{
  "encoder_arch": "vit",
  "model": "model that predicts height in the pile at each pixel",
  "dataset": "dead-leaves pictures: piles of overlapping shapes",
  "train_examples": 145000,
  "image_size": 64,
  "crop_scale_min": 1,
  "horizontal_flip": false,
  "encoder_norm": "layernorm",
  "encoder_norm_position": "res_post",
  "encoder_activation": "gelu",
  "encoder_mlp_ratio": 4,
  "encoder_head_dim": 32,
  "encoder_fused_qkv": true,
  "encoder_bias": "none",
  "encoder_qk_norm": false,
  "encoder_parallel_block": false,
  "encoder_inner_norm": false,
  "encoder_patch_size": [8, 8],
  "encoder_conv_stem": false,
  "encoder_layers": 8,
  "encoder_width": 160,
  "encoder_positions": "learned",
  "decoder_norm": "groupnorm",
  "decoder_activation": "mish",
  "decoder_weight_standardization": true,
  "decoder_widths": [64, 128, 128, 128],
  "decoder_blocks_per_level": 2,
  "decoder_block": "basic",
  "decoder_dropout": 0.05,
  "decoder_attention": false,
  "decoder_upsampling": "pixel_shuffle",
  "loss": "mse",
  "targets": "height in the pile",
  "init": "xavier_uniform",
  "residual_init": "none",
  "optimizer": "soap",
  "beta2": 0.99,
  "lr": 0.0018,
  "beta1": 0.95,
  "shampoo_beta": 0.99,
  "eps": 1e-08,
  "precondition_frequency": 16,
  "max_precond_dim": 1536,
  "one_sided": false,
  "adamw_lr_other_params": 0.00084,
  "l1_shrink": 0.03,
  "ema_decay": 0.999,
  "steps": 8800,
  "batch_size": 128,
  "epochs": 7.8,
  "lr_schedule": "cosine",
  "final_lr_fraction": 0.05,
  "warmup_steps": 440,
  "weight_decay": 0.1,
  "adamw_weight_decay_other_params": 0
}
Rows from block 7 of the encoder of a small model that predicts height in the pile at each pixel, named by matrix and row number. Rows with one number belong to one neuron. Each number is 500 + 25 x the weight over its row's rms, rounded and kept within 0 to 999. All counts start at 0. Numbers have three digits each.
After each neuron's rows are labels from the 100 images, of 14976, where the neuron reaches its highest value: "colour at peak" is the nearest of a few named colours to the mean colour under the peak. Only what is clearly more common there than usual is listed. The data: dead-leaves pictures: piles of overlapping shapes. In brackets: how many of the 100.
# fc1: MLP up (encoder.blocks.7.mlp.fc1.weight, 640x160), inputs 0-79
# fc2: MLP down (encoder.blocks.7.mlp.fc2.weight, 160x640, transposed), outputs 0-79

fc1.603:528502494512454512507495493498503507499505504501524491511378525499513501515560503510493484488459509484505498494501470499515455533524496501474501504497507489500483497471516494486499497500519463540506490516502489493509499501498506486540525495
fc2.603:484490484494500503498509523510494507492514488500493553534503480474499505455492517458495486472467523519502493495494578491455503498592500512507493498512517516499490498560487507485500500513523505479502491499516502504420588462552511547510438517
colour at peak: blue (28)

fc1.375:503516503520498492518567552460483484511509482489485483501558489504493491512485485504515485511497470513489586462490486538503518504493497531488495493503512493496493511524480503495508488486524485465490506483453515466525486509497529526565513509
fc2.375:488461532522517516451494418499512510494491505496516503483502493496517503475504486516483485510526518500507442509490511485497467503521530505486442464506501521496550521426483506504494513494495526488503470494525529542508501513515495495499445549
colour at peak: yellow (35); orange (25)

fc1.47:505486519504522503502553495513492531494476546503491493492550442498522453444576534507580459526504481517512503502473491560513576481496509476496493488488495454456482487525500520523520501518488506500476478501512464499494502484529505508460514502
fc2.47:508466488501473467513475497474510473504495478518495456496506527507495518548409486482418492522521503490486500490487491517482531533488485490514506489480497528502498499498495499500502479521512509483469500489543502510534511492431536478534485549
colour at peak: cyan (29)

fc1.132:485473490438462504480515500499495500493491509533507486492497490496443493517499494535507488506516434526503514498489537522486565521444489494508506489504496521508520506571509487518518524522491481504524502489494506557496519488480499484533500499
fc2.132:501505511509513495503460521525510552499511522468543538529468506467508514504504496518519495468493502500539496467525508475517491504586491497511494536535495496486496486461443493494504509446486510509494492513511511515584524541505481505488494485
colour at peak: white (55)

fc1.442:528498511474464499466496505509526526542470504536571519496477503502504487471494494514510512508540510504492529455500506482504477496486522536546503498471450494515527566503512517534508509502508506494481454543472490491503501500517509496498483542
fc2.442:513505495494526500561502498472488464495490467542485465508501510501490446504485510487497481508468489424528515478520510512492494497520525495499527483510506493565477514490502522504497513517496488540489493500501515474497517501529487504554502516
colour at peak: grey (50)

fc1.111:495502510502499523513498519530512500487500478499499502501465497503498440501552482504484408519502497500497526496494497502546499486500502500725517490506511515505493499504500475495517532481508522505500506499492499506515500504504497498501493508
fc2.111:519503501496502496470510497518471502515499566532480503509503523427505513502458500492494495512483549506508515504534501503497522501500499467505486514491505500514528510508524497504497519497555551507509564503518554545510498525501493537497564495
colour at peak: blue (26)

fc1.421:543511489496460483471506483452510480499504502498496489480503533481467496500495502501463514589513438487506493490497507496498516474519527498509512496513510519532558477520493529505498506470542501478482504498500418526498497479519487497496497489
fc2.421:484509434478495530513479497475501500498484480513503536496499490489544489509491481500512452481447504491474521511484541500486538504514490481536440502544483502498495515503496442498516406509478503492494504478505522513465473511504495474500492503
colour at peak: yellow (39)

fc1.477:471502544513498474508488513460509444494492498496474506502587522518519478498488528510499518503492541480502523498509489515492512503419505524474492500482474518486424515482510443504564487517503508521486521515510502513497488481491490509512491504
fc2.477:522479508497488477511508494503505503487468481513494507471500503481497506491450462507485546503514458533501472498495510511458486516539508477493493490494496515535521492505487625487491506477487510498500413495488515456457478469521519499497471489
colour at peak: yellow (35)

fc1.580:502486500478488522509518531499500483459499500500500479507497500514494473500508488519490512506500502490477505504496525497504485479511502496496499496541492499510524484504518493496498273544507487500489500489492545512501485486501490495526500500
fc2.580:498484473510504496495502499450500493505494502459498513487502482472531497501503505486515503493497463507505495503498457502482518486511513478485465506457574520542500494492500493513456544506482526500503501499529417477497512497486557472502556500
colour at peak: green (34)

fc1.328:446502508500517502503499497498494498502500530499485497459503460504553512500543654504503490489505496502527493463508525479499498505503486513494501511503506381522509524494502500505497494483499449496505533501495493502504422500512503499501501491
fc2.328:504466498495486495506484499505505497516497525506463519497514498497488484503497519504500494531498495493499508524495503484486497471510502585501558495427504496482506503499528520523491498522497488417502504502493491523495580497508490496514494503
colour at peak: white (30); pink (26)

fc1.483:501503515498495484458490497474504478508528502446490499483519489524475483522492520536501498500481478496502473490497503458513433509496527542504521478511466468473529506534506495508492475499541512511494504528495495522462605501522516503520500518
fc2.483:487510485496495503509498498516504514502469488548489492499411478525513494452501521494491498496501494493519492494521497507511548447513503499496511508492502474515493505505479514495492543474510497420549495510510506492496480507487490495447503489
colour at peak: red (46); purple (36)

fc1.628:470487497509428494475490503501514493483500501504500502497503499498485494501500500504496378501500500499488503503505485510552517499472500396483520497493509498501501511505500525542506504511502503542470502499494432502501500489454501489489392495
fc2.628:522497503502549495510497496500515498490529498472497481512503549513511501551488497510510519499495509500514500494504513506507498503535531499546495486504518492491531504446498494489492501518501527499513483486500458504503496447506512499502631502
colour at peak: blue (36)

fc1.588:491508500508490475565515528480516486486512502519503475500517507485502508499525473493508498454540506497501523491515511503497514497559492561496508483527474517493508524500512516521500477441502510496542573500508502528496532503501504535511496496
fc2.588:532499509516505510485483489518490487488470507498512512506500513514500491477492493540482545507490502496453510508499427507508496497513500508484502445531433507492488507485521514504519503556494481523507460515510502492478435498502500501491517499
colour at peak: red (34)

fc1.269:497518493517515503505485482506470498494495498536504493501499518504431506499547490534509501478499489511500485487512501494481537504504478492503498498497517513492545509496506493518494497342508509540516500501500517497452501512501500509474502510
fc2.269:555493487509499493502500492497512495496515492470489535500506496502557515488440505475502469473486528433500503556480500502495499492529518503496474510529515544507496526516469498500510497517497472455512498464527522481513563430518520496569487497
colour at peak: red (38)

fc1.634:482541505525506491515521466482486470506508475488469528490491494498493506459469488637482453440522491527502472501497480489465497499512492463506496529476500519449502518508505539557501487502522501512498542492500479513480503501513478500520491470
fc2.634:506485461476522475510484499533482490607500489498494492507538507487516534501478506415511532505468508500498506517512497489501464509462480490541495487546515513540499490529485447508483514516511541495511503479482515469443531480480489464508501496
colour at peak: grey (47)

fc1.365:521502516504500492301513517478499490509500506502507494493514511498508478503481498507520498466529506477509547526495514464496492507500509498506503509493490555513516505509521502499513524495508477492497532490508500514496539502471504477461494457
fc2.365:488488476487509504536565502503494502491500491501505575508479498493494546498520487488499460501392517495505514480527410512507509506502492502508503459504499499501508499532503506498492492495517522492485509502473497505512502488545520569529516504
colour at peak: yellow (41)

fc1.95:485529482505502491516529523495503488494506503511451506511530490497474483480495515506505495530400508511498516531494497511488526500483422477517498498506510404525485519489492490441491503504487491509507480546494496444528473476501498506490513513
fc2.95:496485530518483491486488501502500491510526519472463481500502475487516508504517495496488503499538499483499506499496516508514502489489545510492504512520487496477477483496516500506517511498509505494544494471512501511487505506507498471590508477
colour at peak: yellow (30)

fc1.289:497503481486499510452487493496481489543503515486504523493504499487459461469491499496491415500502442498501477492517492511527491491456576502505507482467547491496500503547408508525508513564504516497514502464509515488487445464509524529486485507
fc2.289:519482484481514499504487508504498552506468525467502480483487489516525502502513511514476516518488511439542519494510503491510479493496492505530478526449485498484487493488513469479483500481528444492478462461491496473508501474508517461518499476
colour at peak: green (55)

fc1.408:501478501493499502507469495492486484487495499497518503494503444501499501500553516499488462501505487508438501504492524502525431496498505502501495496465509495464457446504504499500540499448501505498495527495483515521449502508503455498500540486
fc2.408:501507478501500501509489516499519494461484522500508504510497600497498511498500510495411512474648509545500483503459501501482498498502491500501495487488485496585541506500506494513499503517501505614537509499509503497515504501589515509476495497
colour at peak: pink (37)

fc1.495:497483504495473472468492512506520484492495498495504484517506502571499511492522525506369480492459513491516499505508490499496493522461499500499538483500549497555518503498480505501492459494492516486486461481478403477484491531484529502499508502
fc2.495:466514491487509521467485561499495499491509510525492523447467506491498467476500501493521514500513493528508526516490497487512493510499495472467489432497513516506496488522514469500495537540481473503546509472498485518489442447509485493500519489
colour at peak: cyan (32)

fc1.214:501494498493529505502498493503499559524524483500494509482489519585480541512504590478504497501495506497511498542502476474490497496480438499509502533501561458488515497472508501488494490508492502513499573505496506530501530509480436497576478503
fc2.214:516519501520492518488490490489509446505508505492507492486517529423503468502502495491501516493528512506501503507492548501498507507494511500521492496496491502484489497523495467486510491502516495501487428520496540501495501478534506487491564498
colour at peak: pink (37)

fc1.19:508503569507499523477507507496507511503506493500505497500496500487509506493396524479479507487500494488506539484496484514515503509516520512544492498456501476490498500500497488503487489499518519558501479494489523497491499491505501519481506460
fc2.19:507495476497498495496509482510496512542473537500506480493480489506477502488501487447483476514493504549509509499430493505496482491494491492476494465496503488506502490502420486502520506561470520513485505502498502510505506485505499485499467534
colour at peak: cyan (50)

fc1.357:499481504501430493506527509497474496434505505513481486481515490498501506496493519487505408519503512506513529509500494494510523484501508579511504522504508482494483504534504471495579452492501505413499493529498484521506483492516446482476523481
fc2.357:498495466554507529471483486492512484521497489502490548497491513482532514539534480514477502488470513496494479506588494501498506498502504465385495500499496511492503529491484510499424504497480494527496487467473502484505489464501503505506477562
colour at peak: orange (32)

fc1.205:509484485507513486528510489491575516533501498511475507489564498503408492503482501486517493508526486498507507508507495491533493492503491580513491492481509505501503547491467505496510503499529505420487499505502471493502505491472491501510519489
fc2.205:503496506576493511482492499495493414515466506498498491495491500493621507503499390495514532486483533493506507499508537497482564496496498411504501473512507536484522499496489523499505510484486503499500497493479499500481501496512481465505515505
colour at peak: pink (28)

fc1.96:504518496501497498496506431493506562499501487496512509495501511619476513490514510390509507523486506513519481497517503497526497517494512518510494498544564480509504494487499500503502507506511501547511512514454499516501505520491479517500498505
fc2.96:484489511498511501497449513479489385498498520489456496505490501385509490512504511495504492496529520500485507495490515506437511488486505497488509506433496542505494493517512473498493516513488500502459479506526509503499497493532506500487497510
colour at peak: brown (67)

fc1.473:505472501500488550466510513500495475498492490522510491527504498494509511496493505504482496502478501522510458470485470509498647507524476493502529513481480495497502502531513506505496533509453501463486501506508534501501486476506502490497491472
fc2.473:487557500483483471514492497519500502495503497492513467500524511500504495494505507512496458483499490502484494500497514501504492500498488512492509487540510479495505503489505492486507312501509510499497485501490493515511504538505494490502506504
colour at peak: purple (43)

fc1.176:516517476499478511497471520488500475491502505515511456508586547509489489492529516541482493525480502484514495499512516493499460507493404507495527500522478504481498468518488548583498513470520500491499514496527436544511491546495497502486497513
fc2.176:478504463500507487500503521500478479484490473508505523522503477447470505503505502484570495526511535506496537500496508492501496442505509379524496509520518513503493562480513493481495512519519467478502510565494478503498495493518477516505494494
colour at peak: yellow (28); orange (27)

fc1.259:516499550500505494526493507418483523472486526499491493512545519527493492533484496489490498488508462521502494544526504491466509503519503462499508490496496546395488472462438483503498517508533506500479525512504442511501519516486498504509498515
fc2.259:503510469493517506478517443552498522499505490483495510497508510444518502504499494512547490506495525498500530492498607502483497505483510492569502569512494498512509490535512509493504495506504492495483507469444506505518511494515497498500505501
colour at peak: pink (27)

fc1.605:512474501494490508541488511486519500526509510486498482455547487498488517488496516486510453467537505517493477511509502524503524510507503493522504485503488497467531543510506492440545511496500483487504493477475481489501584492477470509519488504
fc2.605:494518630496509506471494478488496547499491498482482491486525502517528491509494487484505507490466496504525496504534522475500502491495530512520517593506519499506508473507495585514477481503491499503502491501480497535494501533498527487499507479
colour at peak: red (34)

fc1.200:486512506477508504506499502496509493528494488515527457497493510519501489497516473494489487517502512529481502500540503503485501498456499500495498498504471506491498492498562544504498508480489477493498495542512502499496458489502484578481518493
fc2.200:516533470487496509502488525491493435508501512494506513512522436502493484488516457497505505489507471503482500491524487496517488516502503478501480508536507489491524525495429479495473511493510505537451500477501497494519465509496507514507504501
colour at peak: yellow (31)

fc1.459:523493494505521523463509520488431504503501514499496533511419492496501504530571504504493489475505503530500500456525471496503507516486444479498626512476486504504502526501455543468492501435505510496501500500518444508478487530501471488469503499
fc2.459:527496539487500469505500510502568494465563472474506481497532484505516509508471488503518505522494478480513501554504518489503489505504551494495494487505492543500534496498598502500495516505503509502516519499482528515507569504500615500511534492
colour at peak: blue (45); purple (29)

fc1.42:501470495504502498471502487433506502500424475513498448484506499514526505498512494502493504496505489488494498502488495492378505540503482498459502466494498515502475510506498503497496529500477428501509502504512499498501499496502496497455495501
fc2.42:498504505509500486498491524530475537497502510491506453500456485499502504501507490505492522503498495501483491502488500504503501497483506448502509500496503495495499459498490494506500520503505512505499512411512670469523501502484500517513506500
colour at peak: black (50)

fc1.482:499482498498511496500473526482564469494470504455506510528488507499457476506430492488488526523505503508498443502492500499486448500494500514477496503466524485547497426494439498507505500498584498506468489511506501504490506538559538487484510483
fc2.482:502481501530485506478489597510511493481493490505504503492503503498510470514494491527504494549495511491505496503474533487512506495488468464500523495507469496528470500498505527498500510541508482500496554497494529505497532502501481478487490491
colour at peak: grey (70); pink (26)

fc1.484:478518500502499437493495498504499505501510496492493509490696497509461511504480499488500547514508503485480482492540507488415508505491484487496502496503505510502502510505477503560497496497498495418492500497503497507509494563502498499497446499
fc2.484:495505502460456522532494479474440483549503511496512506489518477498506522518511500481482505465446523497506502509495538468535465491494494531508493558493549484499502451512502498487502517509510504519494496503499516471518511395500499483476551466
colour at peak: orange (35)

fc1.593:504501470549482516500524509455475468460490560494497532504471468476503486512400484509489438504495511487494556485499477499571548487501477540479494494471506494476502496497431478498540488513487483476502479508510466490506433503500504485501466494
fc2.593:510515509479506500490502470489488502512485506505456509508520499489498512482510499495491495389498438482501433517506519498517499494498502496505481454503489477492483501485508512496498385500497492494503514502487514488491406500490503495506566506
colour at peak: blue (40)

fc1.358:479492512526560407501458482509512492511495513495495493494502517487495517480496508495534491469511465626505452503498498580487496457504482517520511504471495493488503499491505487493506550513448493507525495484468458479494491495466515509498503509
fc2.358:520498502446497517505483505497481495488531498487483491480517486535514480518492489497470518525509503478526514492526523413487508575507495506495495514505550484533523471483497484507495502482581509494482516498572512506517515519538544477559484493
colour at peak: brown (67)

fc1.112:495466469509504506486495497531577514482487520511412499508502484512479497479507523501488464495501486511536480508509513543486493420504525566501476495497485513521503486505498498536491493514495510506495558507489489439495524488498526498498471494
fc2.112:501506508509507503514493522482473503495501528501510492500501497463559481516495509468468497491475510479404505503498498468463500533515496451499507488471514510524508495503505501420429516495513473499516422499487496506501483507502496503512475495
colour at peak: red (36)

fc1.254:494496500500474497500495491504502497495501511500491485492500494505499500503489519514493442504476506481511511499541497503540506509502503496504498495486494448506506568501514496506500496564501496576488501506500499499524494499479514506498499512
fc2.254:510527476507499484487468499497496500500500617502503517491431562496479511471484504503450503500500516506500502537476499497503500511506490499494500497497504498527499475504505481507492498503509520499497499502504502501517500506534489503506548502
colour at peak: blue (42)

fc1.145:505494500497468498506474536496545495525527496502498499506498528495501514500504497506472502498501495497522468440471510495487524499478526535471497503503508509500518539506498474520507536506494498516497480500500514484502524485585518498513485497
fc2.145:516472534485496540504499504487471494526494499499491415461501492443516495494510435455501515500480498531491558517459505504471501506477506481497504498538494500520495483496475502492492502509506500509495510507540497549503503477500489458499509483
colour at peak: pink (34)

fc1.320:481482484504501492481502541498473554494477498431467497427506479515509476483471498504492469501507507514443510515539491513495519524486468509460521502499466442473482487515502494469513499486512488516522514500517489482483504474555506522506496482
fc2.320:580508481516488513513485512470505423498451472498504520493485544503478505488493567522555541488489489512517482491510500512483493519525481519515449489525524530509506547508542483520484521552487520506505538482484530486498515458462518538523485492
colour at peak: red (50); orange (31)

fc1.282:498515505500499513495474522489491503469497485500505519510520483487492475508497478495503500503500500533517479505424517501497501481497508529521524505512500505495471442560495506493508504508483465493492462520480495488473538502512584464500471500
fc2.282:482546475495505516505467469483496518501496511506499497539459527543501525493496513515479471496498487505483520515539517527502502518480501499486497510491514471438508489485478441513505503487492534545503522471504545468489510484495458571508536509
colour at peak: grey (46)

fc1.503:505483531517501521495481508462498470490489507486473495621506509500508519516487505506499511488489512504501526511487487511491517512494492515514486497494418486478510513514488485473514494504506503514510506502518469522504517496513456450488500486
fc2.503:487471523488505506536501461514513517486507509508552484470503501473481481511502479536491515419531490500500508502501495507496481528503524472512524490502529528485506559484499503490495514533509454501491531510479512510495519456473550513509528495
colour at peak: grey (58); pink (31)

fc1.376:504472495522485512487596483491510493549443473502499483530498503549503494540505519489486521486513512487513528503497497396457425503484505627494505494505502521524499498501505487549492502478498484497492489490486470567445510515502542507504514488
fc2.376:487488510429514515508438520502522511490495491495497572487494505486499508467490506561534502492489492505516495513510494520500563464492490446521515520479504504485515507495466495501527558492488502483502514492506487492504510483540493528520549517
colour at peak: purple (42)

fc1.461:521494463483526461508505492487499502493497518442428511492504473482486496493476477485533506494547502522468499497537483481503516478501460485491502539520510464455542514502497466464504495540496499495497493482507495496507472538505493494515508483
fc2.461:466493498503500501489502483518538394497503492515493501515485491503513552501519513487489509474459497501541504519514538492515545498483512498514474494528488510480516506506457510578505492482494589468496498522512506544475509486490507494489545422
colour at peak: red (27)

fc1.271:501501493502441465494508460503524528498460540534478503506568497501505440493455493513484463487452506494488507483499484513515499485463518510508472494498479493503539423500504502515510512495513470624501500497503494535506497507499514500498498505
fc2.271:535498496517549505499478490497493489490509505451497473481455485525482458497567501468483511486484498501497503505513502495497522487504498496477510501505499467499492521498492500491498507497515498485523498504510495490518495491488503514505500510
colour at peak: blue (33); purple (32)

fc1.147:501547488500511502497517490495503485507498493505495478499515493480507487499462518652467489470494475506491482494552505511494512494485508503476506515498492498492510507503508491497539473507508546505504516500469507492491495512629548501510483500
fc2.147:482533445496511495513485503496524509493466498534501535555492490508483470498504482473502486486507508502526543509487462498526472466546519509558497519526489503508506495491491497512496478514485495480497501508502515498509500489513460503502491506
colour at peak: red (30)

fc1.590:501469498496498517499501498501463500521517505496506492488445498500501504537564513495509382512499497498522497516533521497562503485500500475546531503497493418503488521507511491500492500502503501387518499499492503503490500494501494497545503457
fc2.590:505520512520476533499499497501498497500423452501490607507502522441487482510517437493500506459498562537502522480502497512479487538487512512492503499503496499483498503507502491499527495514503506502463447505497503537490511451494455523444502537
colour at peak: blue (25)

fc1.93:502502500497500498480497479405497476502458504447546509497509504503509501501499491515492493471509500476501495502479487503492480539489478520500498500498496456501513486493495501497503501498531501496505506501508501482510500471506577528500526488
fc2.93:508519496498529497451497505492503500531496495493533472481485506505526492499470439515478503508488510468500511504572485491500504526500510559507490504547474483517504488490480499498501492505541508484535513506514551457511526470464526514494544517
colour at peak: black (41)

fc1.92:501498497500502483499501503499499474497491484498537506501499499504505465456479500660497501494583501497498486497449477488500509497493507496499500497504493520508500479614502499500508500487498503510497480493500502498502491451401480504481485515
fc2.92:478499484495413499500498496497472442474505485494503501475488495483472502421500500524499501494495467500500496501489491511509500489461496453493517498496470499501504491499502503426509502499497495494498497461501502563506507494416502496500497429
colour at peak: grey (80)

fc1.596:437564519514540465487499497481493503501501496515504495505520495484469511505512498542545503520496509518506545501499497524498595519487477451499496496497510494471493485519510503510491492497490508478508552478506480487510499482476508529496503391
fc2.596:509494488469488508515490493536509507493508495454485525489495492499521495492497495494513511494490499491497477504504504500496492493510535506507497593514492516506502490505475504481486492509532498472544456488507545511503493513499504506509508577
colour at peak: yellow (38)

fc1.591:484490523620494506497502511463498452471487489478503505503504530539500500456495516501577513498499521507476511505528508498514501506492514471479512497505512517506503524503397516509506512509493548491467509494509506498501502405501526508494524491
fc2.591:503570491508513508493503507504514495542500495501471507504503494501518529507492521563490529498493491539543505553471494496497503502499505513505507490387511500532501505524499492480492502505508501489498486496526508501500496546518497460509502519
colour at peak: pink (29)

fc1.402:502497494496494498485490491499506459517516565519505495507451517503524495495565568475510431497468497495491550511487524544516501494454478496532493510476461569514496436534499511506585493491509522503492491508501498488488493486494489441524489589
fc2.402:491449485539512500505487500501493513534490489450506507501386485520498494498474488510497562491550508523512488519508456498461498531536513527503502470501508488481515512533499505498454513499494508516499493506479514508501487491511536502450511494
colour at peak: blue (26)

fc1.86:511498506499501496507508430472495463500515504500505492519503502448506500494496417502492474478511495517497509503434521495506530498509506491502500501499504502387497498512499500497503509466513515498497496497505500501494511501506417498458514465
fc2.86:485502488473497502500488441536502498497446504493513443496493577499514482500495522503506504508499595501525504501439501503474454416498491475520462467473511491528508555475500475453450500544478511552512494506494464514499491490496518477502481504
colour at peak: pink (42); white (25)